{"crop_scale_min": 1, "encoder_kernel_size": 3, "optimizer": "soap", "max_precond_dim": 1024, "warmup_steps": 1520, "adamw_weight_decay_other_params": 0}
Rows from block 5 of the encoder, named by matrix and row number. Rows with one number belong to one channel. Each number is 128 + 24 x the weight over the matrix's rms, rounded and kept within 0 to 255. All counts start at 0. Numbers have three digits each.
# convs0: first 3x3 conv (encoder.blocks.5.convs.0.weight, 96x96x3x3, standardized in use), inputs 11-21, a 3x3 kernel for each
# convs1: second 3x3 conv (encoder.blocks.5.convs.1.weight, 96x96x3x3, standardized in use, transposed), outputs 11-21, a 3x3 kernel for each
convs0.19:157122193157132133157148110153103126135119167153117131133120111151115128156118122130153168132093133153107097088112159139128122183109086145153113163149085153139127156118134149113102108138124117135104151127118105141130107147127161127062111116124128142142153130186163126182121119164145093139126127121
convs0.20:156162160144159139181157124130137108139150115133140093121124107114128146138137115121126133190125124157112099180165115131133109174096112128144152140116150157117139121115088142128085177129108141111108142116139130117129135087125166180050063172090120114148118175135128100192164107106144102115164112192
convs0.21:088112162105129103104132122170131167100131147124094131138151143102147113129085157117141151106126108145069134146163184135132141091098124118141137118116120154134104096125117111109163145091166127133131112097109161149136115108124168106156173140109134133115075115156120126176120158142097090131114111136
convs0.22:123127118100089120131191168114133130145142092139136095127149106133129170127144155108150144089124089099140129127136099117127170111108212128140142115150101130127140145175101097123123125134161101148119110098140151129114104123126107194119161104133167139108117115137105146202107088086138111161096128124
convs0.23:138101124122114112138142127057176139107110136174149109168120123144142111131118151142113127101110133108145091124132148118127110131134081144150073090146139135135121120109149127148159131129079156087116144134146128111131149171110163130152119131126155119176128129182128145119165110137137154092130105194
convs0.24:128144117121178152138101121123111124126091119115132129101135112112159131114052181136103136079130097120065173162111105135145149140110115136141107125122095108175165126130115113179110094201085134127124123142085109150138146156138146103162185159164117097152139134126088119163095142118133106146150079134
convs0.25:143163083110153166129136078127145137094120124107128107115157148130113108124137113133119124128100144134144091202133119132084106134164100110157121145134156101163153122173084161074139137141087133139126130151158127131096153117125136099079143145107103116137136089130131179132113119096123145105124150090
convs0.26:111101085146143125132137127149124126120095102193089090143140102157118161116103141150145127136129110151108121136108104149144129147142139147121142117154114119123139146134148157160105142141096117116140122186094127113120149134144136124145111131115107122128124172097110118111153103111135089096247151109
convs0.27:107131128130159128124120141138148129086103125143107118086074131139196091142076118124116098140100145081142154119123124164168126123079117138132131151080118143136145093094117170048160144145132113103134176079162117120135129187098182098109123115117113146134111120156135138135109136108125196087150127117
convs0.28:092134126165123147111139153123152107113152113122102109116103136160127127125117111131142117105143151175140127137102091147157115180131122125160082136148148077159136111165105131151103130143101119124104125142165120123137116165106143123096097119128097138134156115176074097122104113172152133120163125090
convs0.29:098116094150119076126143115138132125150115105178131094089136124137086117129122147111095115139128139127110122149174130123090106156122104140083139086153102125163113126139128109114118134130114129110154132135126116124132164051116123191093148113133102136118116112132126131101166144074156103102152116090
convs0.30:142132143124084144190178139131123137135155198078079139136099134133141134118135098102173135108164145126111120133091120150146094132140114135130154121140126122113124139108156129146124141126108133101167142140163144123121104142136128091106128110115144127137172144132108125102123142098156162136078102099
convs0.31:134120094116132113154188154106145104147134111121091144138126103136193104125101136110141124100098123161085136158119141085120121135158139180126134106122130174169128141111144144160100162117154140138119123139140143138124165175119115059112175133136132162132154155121136142141074104134156150062133123134
convs0.32:125117110111120081155181126115123128142131136091091134117096127124112128118178124104112132135117109131146125145104132131099134156124127151108111145172095139148126109133145112119106158136131160103123116137116122198154110117104120174140116150135093106149136119124190152125125100120132071129101104103
convs0.33:147121142166113112164077141115109107104124148117198105119154127168132152137107113128148129117085152097139092122136132165127123132089079122134110129142158111195092120126115114104146131158120133160106131137153099133113133127135178148120122124152125132121164123156187122121104135110152116127133147085
convs0.34:140146140148109089116099142114126157128112106137109121149120198118126108115125111131136126116141083139133112110198191128125086135115115133138135117177111146133118131088149132170134127138119161142115136135101105117111120167067152150128117143129164116129134104170101125150130121150123119151133131104
convs0.35:171105129158192075173106161122129132170097120117117126138157130153124135151135129107086138130125113133136194103116125136103118092129148138109138140119121124152129143118119135135122102119148128132100159127136117146138117139131170092124136116101169132115107135139106178122120138098162148127149117105
convs0.36:178167136123112115094121114169180116080107185071117159147103118150097150122146099167128142106087169120128108133190135163083132100103110142110149126150160107106139165101115118109130136127108113196118137137141117126120126102190114144137116121104149154121120116130148124156150103134101131155091121101
convs0.37:117149113152137135098130099128119151146144109068133145100159105119101155123120125170166162152141131069102128157128104111143149147148094127103160106128145129108126141163118132182144132086126113113124095159144135120119132129148156063163101092110101123120132130114098114098134133123141123129083132116
convs0.38:105109146101200098151138151110129127148103127082137112112122160117151138139122120122114085148140097140098155104159130167100105137136128120109110153166141150134142096149106104151085143086149138134117141138123151098142138097139115136105107121113116156150161102151133114162149115095157094098192119135
convs0.39:104132139124109118098106123153143140159147101194079105139136157112107121111125135133119116158159111149135100102130150126115139108162111127140108150139117101130120116106159162144138097116137135131122133110109110169118135099138104159136118136132113138116145122103150136113133133114162130083213138064
convs0.40:116097127119097106124112163116107127119128110140157099151135076120076149138139181117130127135125122119139141137072096080155130154150172131097128115172126081111161156100123147158082126106122125161134129134132135133108139096136089133119111154118135121101157155117124130096164143092119125172168131078
convs0.41:090087115122141144121137147133171203112176198081154135119146160116124104130089114170145131126139149115098132144191137115111089133118111140142090090087135180113118139116122138119142128104143120112091142119173122129092113098127103085104122139109122132113139107117126140152121137170133153162090123140
convs0.42:118145112138129123098155130202082103114177141083155141124133083130154133130129116109128149124146152134106120104109077172143149101112116133160090142154154148098163171124147117146113108110150142114119112184134114115137111127115113075108130155124128108156145173117136123117124104144101139153117139100
convs0.43:119146163128097093120105081139138135098131134130149073094139127164110119131147130124106129125120138116129131142132125100111131155131098130153106163157124094164136152154106140125080105109102128150106130129113101135140133074101126141139133130125120119137112153059150128152092142158112102109130148139
convs0.44:155114124137139150152067162121109146155106098143108145100132125127114154111106154103102169109115143101115159111089134116194113116127100126140104102092160145119171112152127123095116119107134150131113129104151144134136103154113102124112133135144117124127101128160209106112095157130140162064108139078
convs0.45:125110091101166157156091105171128126127093108157143149138132085120141135136113154126087139128117113109104139134089136134149103116141153148119113178163129110130131157115106141132116116132104122137096142164143097105122125096141138129153116158139132122110147134100134141125124098106130092119198108146
convs0.46:162122174137169118134106099127125095142193154130146137114137125156151089109122125137126107159133114111172094139133105139106114153130110116121131143156144124168121121107084158156130141117109144137116154107150111156141121098109126140093130154119127122114139112127160093128107121095152146144186152143
convs0.47:153147177106131137100134119123062116177156153142086160125110128114127141122130084130150176121119094164140065144158095148175109117131121141164172153096034103153161144127194118127101122140125133111146141122126106138132096166118152116075118134151125127173116133133130158136145142151128137132134082136
convs0.48:138134131139132138133140119097168147131101132137133090131099103128137157127152093133078145125117166143099108133116135121171106138114127143139126120091186127089131158139140157116171144102115135155127127134123116115140092183130147117123119141119127058137169153103162155094131151106125146124125117104
convs0.49:133158094148120140171149113122105156149089127113137210169123128150100109130143100076115140136104122123177142111158132202050144135136105129135127148108135082147130109092139134114085114116143118126131119108113123126114130095126109116109113137123172136140125131127139102170116095120138132148126119143
convs0.50:146110177128134158099150119127131154077160128146087169137184156141094118116153125152093130140134086131100165137169158109137072103119123116128161145127156136103140115113100134154093138111116142134110134138121092107121143096105124149145148122101129125128112171112146142107140161085113119098145118176
convs1.19:114122141125117101147155119137155091112124123114111131147140120111114113137151134102131109122150124161127100108139091082118111158121171116118093124126113110113145144084171107097134128132082087113108133141125130111128154142106087123112153157120115128148133113109129130140120124126123131139127134133
convs1.20:131068177139146116127124127148146151095112144117123124122101119113070086150142125132212128100070123126116141146150106135142136135139122110169084128183095115127138154139116145117138128124136156102144095142142109132122142068081123232130120124160102108127141116167082109132148103138145125127118128129
convs1.21:141149134101081115119125150120142135121123122107123112146156091133087112109102149165179126117134111127113129124142137127156096135124167110145090158146117105125126112122147130100133134130186113152112110124110142119120095132051115174153120135129082108177087108172118148167113126127117127123110124117
convs1.22:136146104126135165130137143114149104118156105162123147124094121132161094132127169144122125123097145137143159132150125084113128155098137119128152101124132112100081103101190121159133143087077142107114123142116136099128081157104121085140144149121124163152114125153158080108110117132107124128111119135
convs1.23:141144120085174114164150099130110122136134116097104143141114139150121141140123052149106104123157128131120147129130114139132152131146109139115132138154100109133104159118117189130156103107120105135134130129133132146115117137126115138085158093133141110136120134172118102100125137122121135129126139122
convs1.24:158093112157136162094121139109119135142123105155136110108163156124115112137152137108135141126129164140135153118085141112159166120129113119152123141157145140158127131150074128145115151145132130148145145151130138107139137129161127116071110137142130110161142102119099138138126109120107095114104111128
convs1.25:140117123115116112122180126107116107089156128139092116155156130149174120123130109147125113173121101108087152144152130120054122092124165152149159125106164111129125134116139119132145114096122138154120093117122122122133121176103120100153095170063123126128095149121126127161113128120123112111126122124
convs1.26:135119126123084125144177104125156137105140128110102099079132125073143151110119143140100120130116129160118135116122117128064147108143173122107140111144062095139131132133102141157060163142127123109151174124100123139151140126175116157111129115125143118120149144095153140110156140119162153158172157161
convs1.27:136106133134178119118105133111128126097146118101109126142133160177143134122152137129131105137197114123139139126100114116211152121151081140129080118122143138139129107159116148196124124166103108093133136163144139125129140087170139120138111107157106132120126137170078128116139118126131130117126123127
convs1.28:120130129092104111160148115134114127109143146135073124147114131128153115117143143120113118136151134121139096147113132087098181181181091114115110125163132117175117087126147158171123165163158103125101116113153117151105136122139134136144096161125105134150089138134136095155153131124139130148147134137
convs1.29:116144139136108128126111100141115131135099165124097082124156117116167166097119166105121142153162143113130127128109104149094106122059164111113134143121124114151144121140113125132173146100081109126146128107122112141134111117142151085148133111145157157098132107115125122108139131129135135125165131139
convs1.30:105132089137140101089150143142141131148151142173181131134097100133126136105160138123104178127116136153092109126146142112093122159102177136098099161130187122116110100154110125156148126158141151126123106159069136131100150114116144175179140062123119159119070088103125145128127142127133135126136126134
convs1.31:120105102150145129127138114131090156134112088130126126125130106129144101129127114100155106137124126134122166137115152123061123130134110130136079122154133109145111144122134165135106115101122110139086128135105146086101115098116135109113167135114127105151128132127124079136109121125115116130114117122
convs1.32:134113145144127117126151120131100111135115100124127131128129173139109141129143080154133134100182094123099158144067126109203075145104152133135106142141131155168101111101111151090150103119149123119125108139163137121093124085106152099126162133158128108145122099152110132130133144145130139126122132111
convs1.33:123124100125134075104133136154116129107128137139106133167081151122103118128144096086111121145196100132126133147106084110106196131132126144166087127120147121133141112163077076139126161173139126089149101090132117126156139156113141116161107110139138115092101130119164145120142125140129133126124119135
convs1.34:157159158140108127132095140145109105135123112114141131133153129167134109080148119167162127107098140131131122143171108085133125111116089113110100106113108097093125147128133122131137079123170110155138145162080162120112101123121112119098130104131124122131109085157149132128133119123114132136116120118
convs1.35:066093098149153095121144114127140142128132118141121149102096123139149148130122147148106096122101153114156106135108126120129149150129126132136138132110148144126131134137121107138134134147154126122112096093149161121128141162151153090148113133151162113128130155090112160112132122145127133120132127141
convs1.36:143124137115113107126099122136151151141157167161114127137127142104099100120163134153159126089101137108143113127136128138140123133049163118123158101140113143110117156152113118157150138140106148103138135139118136103143113103135125132132145105139109104132125140101161117111127124129130129130133130119
convs1.37:124109158142149104152129135156129143147125175114133132123100126131098126160126151105105114112155145098123127127099130128174162124142144129094141143127061146124174131115136133164123125169114113086078127151133129120115132179132101195128109090105153162116130184169159092096135121122122124121139121116
convs1.38:120130116107124093131145123119122152135084117166121131143134133111123120164119102133137094167110110110163104156062166129152143124127140077130136105119071155159149130120138135084166150131105111150118112124115130138118126102182170088120112179082116129105121116124129167132124136122133128128127140131
convs1.39:117118180135107104104135142135148123121135134116117122101148169140147128103102109157150114148117155133126096124146148107131122097123104115093146123120124120147089144140118141133117102102150125135159164137128169111116122074104138118113127136132156112117128148073125154126147137108145141128139151156
convs1.40:146144068113068097152201130140108146130136109129111095096103141084119109094126139087116123094152178103125147112139111124140112159144135114135138141129124143098162135131141144158090158157061122102092114121150126109073109135151144146153124104122125128142133185142148076104132122127117122120121123119
convs1.41:139139129110142131141122126134152111135163168142174071144135147122147112054133123120113124163105139074138121150081134077087109158063163135170149146141083132102162159107150109042106128141154159089119124109151108155150138139157134016011120105157155125123069108132154131095139141138130129125137156133
convs1.42:146153097099119115129119146123116172146100152110145133088144124139139139144078144154132150090135121124108135129149144123094133154157109095136112112094104155080154108142142107157102137106184108144094117116143164103135104104083120124251154143114174097116164128125096150139134133120134143140120135135
convs1.43:140131139155156098118105143120096153153095113162102129080127116136127124084132128139132090120146131101116142118141114179159149108121138134125125127097105125090110130103165119108149145112092095137137101109141140159102117158152156095107151129124116148134168128147153123114132133135129130132118131117
convs1.44:127090119137135106111126128135147091126186114147140132131149088120138069102162106119107125107137147127082114119133114111145168108122133150139154143133133141101155090141148138181106127123117129122087138088107106122101102146149097089159141103180136125147081146109131121119140114125123110104118100111
convs1.45:131144173130122093074160144112129142126156134106098128102115122088181124116119143120124127170115143144115125095125157151143148123047125099146166139032136122139119143128170136135099138174104110148130166136160157132095124130138125048137122114122164131118142170113138141087136133123142148141141142148
convs1.46:138124163142129119134139099171174128118149138102157119151109127094145103134094117144133113125121128134135075118106089169105220138139108096097090132128140123119144148147116140124128098139128123112103106127165133102134150105178154120112145130121091147120127143159057151162136142125142131141150144147
convs1.47:154103139185088136127149138111094116121109107153172152122157093093102106139137097131126113121109118099125152123126117160133102115122120121127168136186104139128096182115119125103137084155139083136124146132128155106096127137109106128138159137160101102136155069134119142159106139137124123120108117121
convs1.48:130139132124117111111137135124131132149162109135123130135087103121122095111132172147120114135090123083133161124100137150152147156090143140123094119131141114088130126108095137137147134122064125107122087127132135099107171115129136093132151093161134161118156137113127155142130124130126123122121120126
convs1.49:121127122149168131130111175122153129152110139131153085108103130150156122129062134081109090140196170091109136133117154167191115121117123164143150093130102137089104102116145161173114156075071118116126107140166122073142144156161144119124154148106144140122133124175120121111126141130128130130123125129
convs1.50:125123112136110116124126101152150117093112136092130131113178093132099105110115111124122141114123134114129124148125158152106165117125106143172098124138104130123165147113141137105087130133104098131123121108153150101104120132102140115167121159149127114152137122120152103142115126118144145123124129116